Weights of a small multi-label image tagger.
Training: 33800 steps, batches of 256.
Rows from block 7 of a small multi-label image tagger, named by matrix and row number. Rows with one number within an expert belong to one neuron, the router's apart. Each number is 500 + 50 x the weight over its row's rms, rounded and kept within 0 to 999. All counts start at 0. Numbers have three digits each.
Before each expert's rows are labels from the 100 images, of 14848, where the router gives the expert most weight on average: "responds to" is what is common among them. Only what is clearly more common there than usual is listed. The data: drawings of small networks of dots and links.
# router: router (model.blocks.7.mlp.router.weight, 4x192, trained with AdamW), inputs 48-95
# gate: expert gate (model.blocks.7.mlp.gate, 4x192x192), inputs 48-95
# up: expert up (model.blocks.7.mlp.up, 4x192x192), inputs 48-95
# down: expert down (model.blocks.7.mlp.down, 4x192x192, transposed), outputs 48-95

# expert 3
responds to: nine dots
router.3:517445594453525455522470582496418480571490422501520460408521514509464498467504469561528512479506504506483454409410463454536550511512498489489522
gate.0:512502553509479515546539494440509524510500432477471559240449531494568509550571496508512415497449507489483419502497465465534508541554491496507514
up.0:482537555616530502515558498545482469521536498397613495509507459439519395481531521439416503511545507572479501490504498557496381485512477513371577
down.0:390527560514540463573500444488501486492487363471487527499480497498511538503514507524629534331504525381513496464571463556506502500498493444537483
gate.1:559545494528511436489486471446438502486362490551514487498524501505530501491551449492578468523505400521505498508565485493516491518545538500476523
up.1:517487414613498543453737512516513364436419578603498502449510518504514468534496464526470468752503480495401528475481512402517498480488502354506503
down.1:431417517471679516575677542502499450499517435565460522586615500524510565450478496495500500531511471601493506543502466506509506497546479402485497
gate.2:445504502508437636488504497519537482528433517539495457441500510577433662523498500540468521470556506454506531495506797496526492493514510500458553
up.2:568468488542535610549545460489516507455409500517418486554504454515565536546341482518473459571544530483497512574529474467524500522500446496535522
down.2:499429448417472478436496406539466615391387485503398436517473492496513513288595550507519580516485514487696476478487495492516672511515440386519502
gate.3:460498564521464449441506496488537505521508504510487459511494497512499489509584487457479498479524464539460469475509509505519471479456469518520339
up.3:486492498447507466497491557456490534501477519602483531453478572468420458499499550533499485567498475455527501446464500492587225491490510514546397
down.3:493522516545520499511557488485553532535481510496433454455489477539525482458523469441517590489514611490505508508491463412499356561506507529523465
gate.4:546527526598513560498530471402482502517394481580486522479477499493507474497430518492501501483414475510528606471494495454503427554522408501488471
up.4:509507534534478506583428533513519507548535493503450499431500535360504570494475483459501501520530551494537514515501444471515494560496567508406511
down.4:480505499531500482663496554437396596557593614554544481488471559457504516494522512500464421503504484473537495481465530517520482480515530517500481
gate.5:490502514527484503513538445521456499442500481504532505509435486500488503523506475511507582525489519488487530508422514485494518509534453508530538
up.5:477507545457507521415524611507495514539464501437487542542536474496263478553516474655459590480476496528488501584542537460555440495468499463506588
down.5:495489365423508469395558433521530530488510512540490437508536502462458446490482518486489497511522539485706374524489478510552412512461489485484538
gate.6:488498580544498444519501484482478501450455457501455610538477538476520489533526516522433570473543588513500484568497452490484497623472489560495309
up.6:531539584504470439405510474511507545498570501485612497410509485568469409493488501493499475461480493320459489479521601501449502529500511565524529
down.6:489442587456506492495517552526449626532532463468512474498535503486521530511494511582410472507505433506420515530490426647506469442504498340498500
gate.7:479455459454500417620614520530493530387534594503539460494468501507498493522487494598499578468518498517684501522487449497501513519454473510482489
up.7:509493499566534502392530495469466600485494489502468502489478498501477419518501599519516559501414517643467559494511617505532502519412505483496775
down.7:469550581496473502525497512532509541495495491409504452629522508516498520518440539541475602505467534474513499516521559500512514496468530482577519
gate.8:521511503507503490659502526430507486495510512502534518490533502576462507502555445537539380573510509507503488575569522485437521444496466569540541
up.8:529500327562549475576503516495476451455579580489487485506551511470474497506619518505568451454573494487483544487516500450512399505458519504529538
down.8:500409546509491621684482508507506488493576513414480441524457472495476489536469499508541565548477571507446523497521463514521572491636514500481408
gate.9:501501490535457480495333506512532413516522477494497510505510510504513563538463478415491500491508498544504505479498502500448468486506466557496509
up.9:558556423547442495471516440433530530619500562507503486468485475538502483517540602509416523549492498488454523548506542487406485579496486499523494
down.9:516479507547484474516518474576507496469455478555501477550546570495498477438541501448465592499500468464519503490555294528582503474503561555446492
gate.10:460571485444488558519472478527463478511497604480502512516540425492496520489496505491486543406500425582488445485566469732523500471619511487525605
up.10:445506495501453518496508500488584520394452499524287516592494498555573500480479499495511524503500495419451514465497407517524498573496510550490523
down.10:545497575455526521470486531497546598484490518486522609495655563498362414474451570613556509482554553494521473500493510542575464511437492494459506
gate.11:479485480479580502459503483476518501484503537590468508420480495540554489504393499491533511503501500573502458512476561482534460503507465534481483
up.11:428498467497537544508533609488595491549491501557606529520515539508593505556547528520496523494491508516557457490498486500507493520451499497500484
down.11:461548476530470761473492476549492459496496509604386484497525585524500486507486506500454529560515542524562481491525535495455474480433522460630610
gate.12:490445491494468431489504464512609508530449477549543455489508585483508514447494539518429499524549527541444416487356432559481464472502617395445604
up.12:516532504512497496503582565465441530504404440590548530510463490485472465457579550456487427548496516489426535558461501476507500449555539501524475
down.12:519504488522498525494260486485485374500456469453499475504462481588524530537474490518555483607480570497499485526474553484476521498498537526508502
gate.13:588531555496511441501579496449584505493563525502493502491501532536478500595382530495488491476524498429456424503510516393517411524485515522663489
up.13:421569391438577648486512510483525465452500483494514551432500542477504529521551465491494513459468594479497536580428488545485501452493508476561475
down.13:504474500525517566568517356507502544491469526532507552436475526594544521471469457453476506519548476454465500502491478460371477515548499505529503
gate.14:521443526529575518342484368562471575499513490484517480611523498497496545486309565471498472513458489509438500659499496484454486508524499473468521
up.14:460502476505537489498481503539477488498477436519456476501448433486521360491499432425504522497466453576489498513507523488499557459508537473474440
down.14:466474503420513432444477625520518771499526454500479450442521420469398466500444503500513507505479499495483506465530461516425472500540477527548488
gate.15:489474509501490432566492516439369545474446479491496399487509500492518515493480497502527632540443485513488491494515480501444536535479582492503525
up.15:524611494554568514512432477471489431376493511511483493481612532557430512483483509497519490438490492503568489530499598532518452492507561446485554
down.15:507463508519515465475750448418506513451492467498506532496490066500496486508522524477504506454484489473489461481643481496515485517466479493527380
gate.16:522454501560601503511541499408569489518573490474499579495528556716517463369468499501432438448491502502504559534466561503461558445499501497531399
up.16:483503442484547518525497465537482500577461764571485472490293506452546511557500506524583546496579476498366500454468500506475537521454503518474520
down.16:500428501532478521487514488469650551461499549504498473554544547463512503470568501550488540461499477488497667510486432465515562491530455466526540
gate.17:482535461500463540497493506503804481501503498502588494492449537496503569451476514435574533443551512447500495492510449519501536512494567500501395
up.17:547495502417500565515478460398564469470478510504392493394433472493403463500417483511518501495510482517502481454486507616563502486560487507500481
down.17:503531463480489495515597485515387492531439464547467506505471341503512458501427484488502395477588501500490528521445472498502481463512438497472505
gate.18:435501463471339477400464480548421468508291473465520510561504525526476521451513506480490518524490514596515546528485517487483575442522482503599473
up.18:485497564508534544584498503521491419510535498512452495634506498486499588378547498517490512487497477525519494477504503489490464470525517522491456
down.18:512487495421514495395482527341576530356508631511499492437523485385581560490446352494504516538475489478555511505482513502573511551555500521452559
gate.19:491529498449493499500384487412541484506498481564613504507467502476494519558423461468430493529502381477475528549461609402506503538479662493466494
up.19:523522634452513520418521527500511502507511477513476503431492477506477567493522540507515503496515522491534477495497438491489517488478498601489457
down.19:572491501467526511524499544499436457432495491400469493505520467462500501518562496501529593306510330480455500500476502527499496501459561492433505

# expert 0
responds to: two groups
router.0:501510559485493506501544600539488530551508492511431412427526538500455456480516520475523526566589508444503486453472506483523462529516468443465459
gate.0:524499499439490506546504485510428512557519447437573493497469510499460488557501600507467553500551501477489519568500508490506501500555459488508500
up.0:569438501556510520496553545522491584573467500529510476496490289488552511431449466497514492502538512499627509523595495498505498502478487502509482
down.0:478470502509492538505520563445513457529583512569504428472505465521540454500470551513596526497484460502531490490481439505495509520547496483487496
gate.1:492567444524500501530567494590558486507506402483506553456588504509521475535362523500478513489488454575509506510439550578483501493495498557440573
up.1:625486497513481393455446498421477427510486435541472575513465533496520507622457473492507495499446538367554443419514556454453562454488509547509550
down.1:482491544455479498496419443693469480458512531512492448555471513492501498477498570481507498527467441540570507591500409661404552714499481508540480
gate.2:465542488420459529548509500533487511482516530473498513497504525482497545620506513498443550499560506488560567443469483217488444499496531532519447
up.2:447500499494567478443512555496505524481549514730460500496371532510526428352513474526511483456505478468527550506622576497495550529511533461440564
down.2:471470485454483458589544623428535469577496536487498522505488472522501661472499526501352491535462552594501535453570517453561544581556498538484524
gate.3:421512405502483477527523487472591405592478510507572442497507580601473532451442527497486487437519432470491498503494464509498295486501503508508510
up.3:417530470631394507402495737569531502510524559494415501582544500497500529499492532551492470494297486508524505547484489526512514568488501463491504
down.3:428507511550571492504472499481511481536490495656505527385484552496499440512471523445532510510456447521570403488500454564611504489519499512514496
gate.4:495454471473495489513491520496503565430538515427573471415503489509545493499498521478449678529527573517542494513548523424524512482468488514530498
up.4:353494569500503374535522274503430545500559510501581500447514536486429484487481542513493531466500512494501490514483526475458613498511461407511463
down.4:555484487551485499470495533491387494456545473508501506425559481418503543474458520562496490502496537510483541561596565509436522507579515500507479
gate.5:583523496512570521524532492507488577472482485490501518501557437515471455499481554554489486493493365495505516509512508492505582486520501520485526
up.5:461468481419496505500548503445591500511493472537396501521487515497440499507503435526449504490500573482524516506559385532458500503457504497477534
down.5:517511495463486508451458538514476520492539533494507526485492490533559457476497597513497531483494485521493518491512530454425488489496504480477491
gate.6:565540549498529408505472513506520495474513490499443388565519482497516484474524475519505643473570409401524540467481534474485445505502490496515614
up.6:540497428499483520553508463531479502449547426513501516518474343477491521505489429478501506502492497516498504672482459509485500528499591511494484
down.6:498438541473526480513499511498464506506594519485585500491507501569577496476521489493516455633517456430572447361500614495475532544405546522452488
gate.7:534411589488639455435489460452452579542514583438507500502506481546498553567568553512504443534471415498623469353494503473491546510501495488522486
up.7:554480524572664531504585462485495528519574483492567455434486541506336490555491524506492558507368501509475646498518483575295469557511499496476529
down.7:486499517514447574496477509494501503477485465505473529528048468509521558394507592510524478471454498423481471496500463386506506550536499446478451
gate.8:482403394516501466484521483465500442483512475507506497476485464495499606497512518532463504494557509523473506475415406478440640532652454450484494
up.8:564509496491496531548420535686571521491467469487469580496371478517578542495510519490486527497497522500500496511541533515514477411489520459488341
down.8:501498511508525492523524507506502495936489487525484455510500497500459508498488486479506488504486411493461472515497532497508502484497484514431492
gate.9:492482561486364494440529501564522544437517549556588468474527501494496507484504423522491535501468467500531500558481521573518362489531561515573452
up.9:492495471497449505376514538473478498537501499497391609510510446572700450495506504576492472701494507471507436500506507492497458548479391477573524
down.9:486504498528539543539505493520537509509505476477385524551526379536599521468408486442526573494460433516536525500523529578496466503509441542495494
gate.10:484522475496472496481538521544557499584516504557449490581494508358513435476493505490597497576453480500501507504476512257560532513531517527529525
up.10:412554512504690503495511484510499506488497488502511542466501487482464493504505532496507487502559519449478533548498512572526434592456514517534570
down.10:574495521502487447516476491464466481462434472506491466519530511436512506529493531486483533433468500471513521532550513431490501478523443496502495
gate.11:440475494492483469543581466531460489439585477474573613506426578513488480434485496514495382526524450543513469511515357395447542505524464417496502
up.11:478469484431474563495515498523437500532398496496525552480563407517515570499518499495519538377507491514457403493530441500506498456505449480533481
down.11:446477589506452533555507546501514471562499490570519535480459482549526469462546518485486430520490536512521510522540485514519511535494481532603490
gate.12:449441490603491494514565494608507558513550535436461507524486564495505493565479457511559460564465503439479491529479476422505611510591480473501525
up.12:507514498463536507454414396363495455381531458437491469480501491566569438317500505469457566425492396502525504485514459485383482475541627502510517
down.12:463417502488532520510543455512506519495648523407519489509512500500513500534497492485517502504525516522524500509438530405461483513487499517492510
gate.13:500544468480466494520485456507500499531400520485516507501517525515438483562486527501527506471459510501503495502563501501494444519518477503535484
up.13:353492562494527544610503547498463454590446543504684544506497471619542443519524499463491519522581456443606547515501496529548505544506506488491503
down.13:442502494492567470451477534510488493514485471561482489506492471556499489500530525500577497541437503381522513369501493423498354540507619491483543
gate.14:470577512423493495501538504498501436475413493507519501467505526486450495396561582465507657509481496501463462488448585540495433524525487455555494
up.14:471483498422521464634504430483501478548448562482493486512515494485552325452429486548558484526500500555477477518432499450502517470485506481605500
down.14:499575556479514535510495596474504505494521545498515514583468621482442508486508445500558545561518496257496565500479447497488503456537511590493455
gate.15:491495396461507514524592550484448527530525487485538504502717462404500505492506462522628587386463500691489326527433503499517492495483496481511504
up.15:426513467512431493516499545492521507501501545508319502451534491496495494537471512529448545514510534455473487476535518425535502556492487501435505
down.15:533506498501457491509506427510499555444523544513396500487422486507512495510446559454444499458529512510510559497434525491501624490496541517410429
gate.16:344541504484514503556447574446501498423453495524465483511448500504489580495507455478501370487458536442477470530558523430565508498527498483536499
up.16:589441499485436501441486451577536548511575525506516506435558381599474492486541471581555477511467504531462508486526499484522490509493478422472569
down.16:528505496509502507499534538452526488541498524496445470464480524495483501497402500487521467528581513495413483615505580520486508581504491499486473
gate.17:575497497486532611508502500528490480520530443479455456321486437503469516568475488537643569638485521525503492407525523502360474460509500519475463
up.17:446483536472502519498550469453359453484526500520454526582484520542438490502510446475507500516487503484451533500469502433293510501539551634503500
down.17:448484516452470555580566487469429463509452496475499492513479460467468567575430532468489514463487486434498499541519514416533553502533542387551532
gate.18:376503530488566542496498446517496535516500509497498490529504497506500535462493476469571646503550550485509506533455447538509516492625460451513508
up.18:562429461511632468480522538484568493571514482449548475566528520473498490443476585553442466492540541489461556467498326508537660722557482508524510
down.18:458484524560504511567493503633471475502441480493446432489499486618555451425523498524571493531508450515441569500492478422489507374426450496469456
gate.19:481559590520481470504447497494515617552489482542516556516489507509472399453524420512472470544500488556430520472577475579498367487445524515508410
up.19:524187525495453487536491465589586557532597631495505497536563502510450492555536445477576506462548432512500503587554491466485499455489524437477488
down.19:527504549586500472465470494592487399476516554468477507485531470481521507496490501519494554501497549518455498488495520559524479608536509489469491

# expert 2
responds to: complete; seven dots
router.2:479509491463498597530445381470419479485460550545472519485486531476553531516493458480486492495581583504489555467541548499445397503521529552501542
gate.0:494466488554514456495506512462493407506497497514490445488490517510559441515540511506453398495557453513521517490504496486474538546432537492530464
up.0:607444475587532478558492586442511499510499566586493500414470511465514452495505510395531488587507515500491512480354501504501499384535453532498534
down.0:541494458500395488571492476504488576538475539575493510634489596573563473562442513478598447513452499482515519397595566591501489493586442506580524
gate.1:482511517514507501492500477493496540522554561503514501483703499465499471490490503498535490505528540539411481487475528522492537485495510495478467
up.1:482508533626481499498530505590428476513500547565504545504578546471493553510374501493526501507480490516504506483508473470465477476538492503511478
down.1:496593498498539496458462512468438488534503541488647497491520440523460516488515472504533505508433526471506467500512474493519439464514478455479432
gate.2:541494486527549498495495448501462483602520444540542511600455488496501520454443617520497566513616465480451483491491473501488452493456460530541482
up.2:513498519508574496482503553561507524502683517446498439517572474496413489518477527501500451519518429554485491478619470505590516502529492488533514
down.2:499463447524501493528490528492508419501492496442539389523500477531489466557412519466500551502510490627481647501523498508504526609578470470496506
gate.3:514500486552475504497497503502386499625576517526499449511525495518488478502505583482515511575525522498539497344483528480376504514450501504495524
up.3:490503524554458526447463496504502500483513476547281532565514572472583500491505531524366521525516527519458502479487553482513531485438465502488566
down.3:510525495455511516489509499477514479480467390534475567470475444454511486509506530521565477491472514467473498430549513434477442505509474507469511
gate.4:533521462515563505503502508592513487501532551504472454484493633470484514541500552524500457469577476553549524477476490461446499483440524515500495
up.4:540603500557452494427479481420278542498539469415510620541502409498497517499524466502485465500499551483460458486519496609503548558451516523437522
down.4:526493518531569435468512521491544486491570547533498288237496478539503504514549484521472564506507502481498696474444362498558517683661503403499517
gate.5:499618528493401490510514502412519478535482490496374617482503495508514471543503447522501486521479531488604499500508482468526567509494494515469495
up.5:503447494471438439491431429463449492498529520481484392512404499512502508542470540447546291495588486494597498499533515637491483516480510507506536
down.5:455496544437534619477555479647461487519528521505491500445465473501491464509578590504601550572517483498598462520488500478504500402455478383462502
gate.6:532442504503438448511506497495443458504474548516501488533515511395606461500437581509494477500478507590516450494506638355499509411540501460502513
up.6:481501641457536496490500553489483448445605387488441511412532526528504538506508510545538582500474503506475503500472548526442470425590504498497504
down.6:517570417484490517440520458478496590470510455480369528479602451498477564462466537518500545536511527402538491475506562528495451531455514512493543
gate.7:431552555353474400473428447502496490519516504502507458502428625499409521505530564600500482527532503497554541477511475492398521500481499626500521
up.7:622652416574469458604572426443506481525469436499507500497477596479471459396508560408503533375497504519458511489465468494528519577512553501570466
down.7:491378469419497498558581476485471488497513511501532510463474502479457498509563512396520481837501468389499506520490488505397499488500450457521459
gate.8:486503487528484630577541510422500470553474333516477477415478472522491507490525493431496541479450483574487521459633533398485509552498488512502486
up.8:472485488501455485484516512545561520551459498464437454483496518515536463507501530500448493518474295600490468449523500473472529491516520524456523
down.8:516574521509482529456498471504476514493592495469546497292443491490493533511547525500434502398532488504509504513488484547504546486584498654506523
gate.9:520486560485470502590476527500511264511386507499546504521540514487531440496499461542506515486622503545468475382518519520479448370550477469500472
up.9:483462508524531488464476386464535435491559491505489468505566527530527511390471543533518499505464462482544559538534468474570467456528517505347478
down.9:392501474531525569518579499508402456495582501424387506559490536506518503521493500504531494446516542496509465501535484499381533509533552477548532
gate.10:503541448413517498517542509468490443498429503537403847486428499536497487494386541482476524468501488538499526486503632536510490494497565404567496
up.10:522482494557517495454418491460500475481535501516457492433527510535507477538519444454530594414450492503425512534512562490486488503542496500487576
down.10:529498521478533575527429600493503502499469478424493523431479492462389524519519512477504507531485481459499480660458517522530518438549486556485507
gate.11:540551477528443501535529505527454508529518442608492513469470474539463525530478565483523510507547541527566503570504460496542523564497459509577476
up.11:508522500429554443456501496496516563484450473514502512497506527713547501562488505423501453440500521470522436500532518532587452467452372415497464
down.11:500553437533514496473487481508502526452539475525427441474500493515517487532376498505521442499521524467580503554502514556491480507501520529513516
gate.12:508493449447570509451539497501445476452508479500502451505557463553549525349550500447468496450394512519534482435535352555512498508459512542524553
up.12:509470452453504577443489502425517498557504396558434442490499499517525401484418482492506503512515506527516478479544524537473506535513480496477523
down.12:505507559539501545537499509469490580453501508488610472533501488445494392590507556564472492499521458502514496500542478529326497484481505773523510
gate.13:502511504533450490510523407444485476493488494499468478531508541576449570488418507613320521532496502500528544502519494533684527538348471465493526
up.13:460489522443496498523397685464573380469493538513466538532505511478456515482487503487481478576508488493483505418495543505557433458502459496487584
down.13:397323572500469469530477561515539513512489495530481438470531424486455462520544511464483472493478497474438502567478505559498394439495601601508507
gate.14:498500386464502442480510493508497423485449493488503464489514533555476514464510492402558507527444525525672419611563609505507447458498488491673520
up.14:522484460532475496435510463516501479459507542524512470500468239509503491566472500517505532448533516484525495495497498474466498480485597492519480
down.14:480550375486602485630476451499508478609535510524451503658544497459493446522575518619507435448459566483488508537469524409471478508513493509506504
gate.15:482453479507474544467445502502527512526532488623437499417416492497528546494494573515548528508517531426526450523573399524565483500557540568519673
up.15:494531454494562579485482562362504490516454579496504504471561507509511477462436460368615536590435526585510485490506499498474597489499475506495493
down.15:578482446416460430469492460500468522489592541550498503499552497540507470517456494554537450494488459532490511530479477494485500546375477494499521
gate.16:464482538622417415488465560491486665484486566509546490613429484481461486502521503513485463550508478450495536483533490524519516487559517502360517
up.16:484481565539495438482555502473494542518397463471473497443454490491522472531477499504578500554528494504443489435493499505537617544512507475515520
down.16:597393490506488482478520629536586514513490425499494576429644436555542439505487535478456535520498530502502525501505427502447495712475526493524538
gate.17:504471526576542538475492554533443496552482429514472501379535518483480503567520484448456509602498495500553520568552456500496539445319485471475592
up.17:568478540439502620482485513510438503463508566488481527495388488491678501500524442506536479405512669451465536509504493512517403520446490499503498
down.17:486416476514492568509497533507444486442477519477491516497476399494575458500519536485545490500521531614493544459500566480501526494589494532500520
gate.18:515512536538575574518547522514496541570588514494462545478544575488484511526586437528484502568716436532501524558329617436524511427478521497585509
up.18:502507494530609633503468515489524472501491488469510510597412477512406498502503463537452544502519258540485502528471421618463500429483504501472421
down.18:515514478512401517535470551501498562400443524494536527513553517530502517499509499522496509502513505513479413473527513502465486506506506517518500
gate.19:482481511514458479531500475555505476293479513493578501504501508474481508456488587513529555494464467504529494538629454495437460506490483344517519
up.19:506478514498350503502486491532495465333471487488528473498458499540528482540508402471485454641527511486469503456506503493504513532509543534499543
down.19:502455390536494485604523482521473504559503515603500504524531495498450508518518500489528560576531553491460495598417507393423507500490562477506383

# expert 1
responds to: five dots; chain; green dots
router.1:526486449521435441462472649555539507511586503495499533506505499425452504567509489475467506422369354532456545522505522494509561431499527490550505
gate.0:443468506504415576498504496531536473519531523591542443506508514231429363542487462499491499541505481486471426508499476500413497505529431397511502
up.0:504476545522498447581516478474541475500569554533537510515503510338492497459550495563546523541506454500520500540635495480462585533589590446391513
down.0:502469461496482486521521525484493515558556471465524499501519535466505489541528546516493493514510857500483484530478516465463534530484531512498510
gate.1:479485496566444516494465512495463498508465588511571438467589501473498495521473530456565500493559455559486417552618492504506496445550473552504503
up.1:475500493536561481496470505407467520482497530568513504489509506471525496510538492517520402517499500570411488391497515461632488549501500515512488
down.1:519513203513511541508507476521502494523470559476494528475504555556464473504421480490463544496509424430400516495480564476484473514431444473485499
gate.2:500530441479502455532498523494535558347485404520470503537588497471532592541489512502527535525503562483473503497502501389382533517473397509520468
up.2:500495474503614506372487370509486580483504504498514467505493502516477500622500457489500505512526497522499491559631495498528503502503571499452501
down.2:519418535589471511483518475489499526551479620495459532489334487493430532493469542485463358519499439460490508441455486499466536544478522476492503
gate.3:525573423449559457578497488510645526492463473500521501525593507515513648541497404496501568406489537463485533440506470492539534491524556502496538
up.3:525459499509532424535492510476525455519503502490502465483524494515503414513497485500494499449468492474474514529500531492599562486567482523435490
down.3:554475541618450487430533495515548511467547579494407630518489451539517502527458500612527500458527430441498501582499403538506505494488542622451577
gate.4:481530505504517532480426568471497535529527595447563491490495453487538473507505495511509532481535567497511462472495523477503487508422520478513519
up.4:514472499462511450517501493515487496493502456407467479484539523490474507518495445511521378517475600515488503235546570517500563545518460444547491
down.4:427479452519473481489502513480621502351481461499477456507341509479500563378492470502500516451476465596533482505513546534459517520691546553459470
gate.5:512484539481494516502542493476422494384464504529493613472502499502493516544474556457437517495558486503518516534494535516512503508588493547527506
up.5:463473413485500542481608519393495556483504469562331518562503580549520489504548453548489498494407543479571532499605475574507513511472458492508490
down.5:499515550431532552461451476496483441493602498510487585401506544423499496562535512440560471456517488465472492495488491500510497441499527506517513
gate.6:523508489582520443449537592473679445501512477470466485507502607589487478471513547412448629557488487486590514568548506422547562499499521450504496
up.6:506333401540516534484493477566473499476529488496592496577529583516498496507474424491525529499494492499504493523557448444567531509505499549484498
down.6:696467471477465459463588456508536399497515447496538494509524495442539493465557531525496512535498477484503503540555515610524506591559427527390496
gate.7:477438501462505486565503552539511517456511470498480518501628566539539522512512558474510585555439525486615540506746497515491500546501495519536491
up.7:457535550475486509522301478500659545496510495479468541495562528532498494491491482498510492595536479515412432476487503473541548483516485538480505
down.7:472522502468512501505582528462554540590567485511539474492470477486563495487508478546493455513606541486512502507498461427534495464503382534343463
gate.8:514465455550503428496350532517561492446460531402504368500509516683568557494513509523598546489501495481481526502448481487465504505446484515516476
up.8:568518520341557502521600546504504507465498502474498583517449520495482533550394500514501550513545544451506486512474552476552514395519544595522619
down.8:524538469504505510516548499393544531484493525499507500440467555545535512467442505514510496559552510537507569503464493466494483417502408454509515
gate.9:479561502511481504499500491499501489487489485502492498489501505506500493529521523498488506520515264483491501472510507506496501451486488474499495
up.9:474648499455450459505502503497504545502499502497493498544581560498538429651494500492540483505497489439484502496512497492501513507493515506491505
down.9:459433496521426515501493609531533510496445483437512494457553486502516479541502495500520485492474433468498525509498516499478503513499501532527481
gate.10:394485499545478479518516520479508457396604485520471459579448487546545500471489522552497544448501465474511382494473486554528399456481430498397498
up.10:504475634541616521500509471431519498515484450502490517503569553516515522511535505481426494529508468523498548527384491500477559587501490495308502
down.10:500514421482401511503534499495471570552494505468500471542547509470460513508432474554496500408542471504476524471502508469502502525560443503523482
gate.11:445506499459510473469495539524525480518542608502512533429574465505575492498505516480456510539488478497502527488534497506477490441513585558487583
up.11:478526516555506520506529501579546481539336428386586517584496450625541499541491498527499557570501463559485517448493513461508444491539458482485462
down.11:524534519479522504498491510500490500557490486494499542535505571485500475530509509494502494495496494555511514511499492520537518511522495537453520
gate.12:666498524510497432489469424558427454392543538444554491501476441507556424502484565489460445505541428503502516483501524502512486498371463451463526
up.12:418520523500481433502508600431550493374486533491601510554681480514498433478511425539473520494544559545483543528413482453505505535469503504562527
down.12:566496476488519547531494498515481493516497520496469475504540500519468475389513478518500481500568532372492482483490450506506505493506486497549488
gate.13:575494492510558593433490472492535430495532604489492529456513498502508518419419490461491492459406542487499463477427547556491499508500493550456503
up.13:501441439451495467500494477499504495480504481441521471501498456563580524518500429505595459492560478498560501463439496500501499601562513449446810
down.13:329507508512521539511485483550513565502516497493502475500462467520498541485490511529492501542243504538467494567504526471597552470473495459519621
gate.14:489495344463581551501530509484553486484520519525525498213583472487346546516446492362487510500506457490492385478531492500526506527412494518505522
up.14:475488556483537470473542511400472505534550601558518493498504496496489476612496381492480495493407487498487443466441477486472518668551344523531486
down.14:500480469422499442551457542546500495609499570505488460506502437552518482486495454423510554503503489489545462477423442573481651383500502507494494
gate.15:427434491519559475521453498369491458483391505544483493494416500506569569514516518500523543466463484481500500497643470488512498456439504556439517
up.15:476506407484504532500502462499489496594542512773522466494476512533515476501527501498447523475491498487505543500515514490543459532466512509443479
down.15:499509470500477496467536474505519453505503500479499521482514445522600554491450499510521480518475494514505519460569505539525501414534504494488499
gate.16:479529530496520497507500498488479509517381495504545500500414530517536441779501547513505504499482521535498564499561515463487492492501421500481500
up.16:474537530499618518476480491487458573566499407488477506484525463506503407324474538519522616508561497525478496481483500475481492590495391513501632
down.16:487520519549501485546553498523534474575503528632578530342331465435516474497492506466494508561538497554505526519499490525492502517514540585496476
gate.17:412496542511499492441505525510464511511509505506514495486648453507522456446510473492478515520516516501506503479508511512477501497494436501499491
up.17:533493501485505502441516504452500496496505482500508519487232489554498468532504496510508527532494500509481512501476514492509504505517500506514495
down.17:487495476499482504508523434508499475529494480494499442457543583525507534520459561529483513502657503490501506506481470483454497499466542494617382
gate.18:501541514551486627461386515503517467486445577390447491513491483573433474481494511502560424488490493431446508572493509504482503487436489622530474
up.18:499460497494440442588425520504587380504537567501474466470514551619481499494510535480517484572573460503493518539483414501449507397501503507509518
down.18:508519503522459631608622458399517466515498533601447503467472510542509488393560508530471532441530499486483508552652499490523487487530492457491553
gate.19:485471546465504405484479491554455506489558500491626511525434479499500536495503603482362523455528519435545526489501546447837543494488514462406516
up.19:487500412486484586487500481432552530454500529550528451521494365461464486419484516498563501531542466512500495547390576535545435490469522521509496
down.19:495421492462484480455573410469554513595508536503483483487511480495545506482487491415372498559450493492474586558361478464424444527538488503542494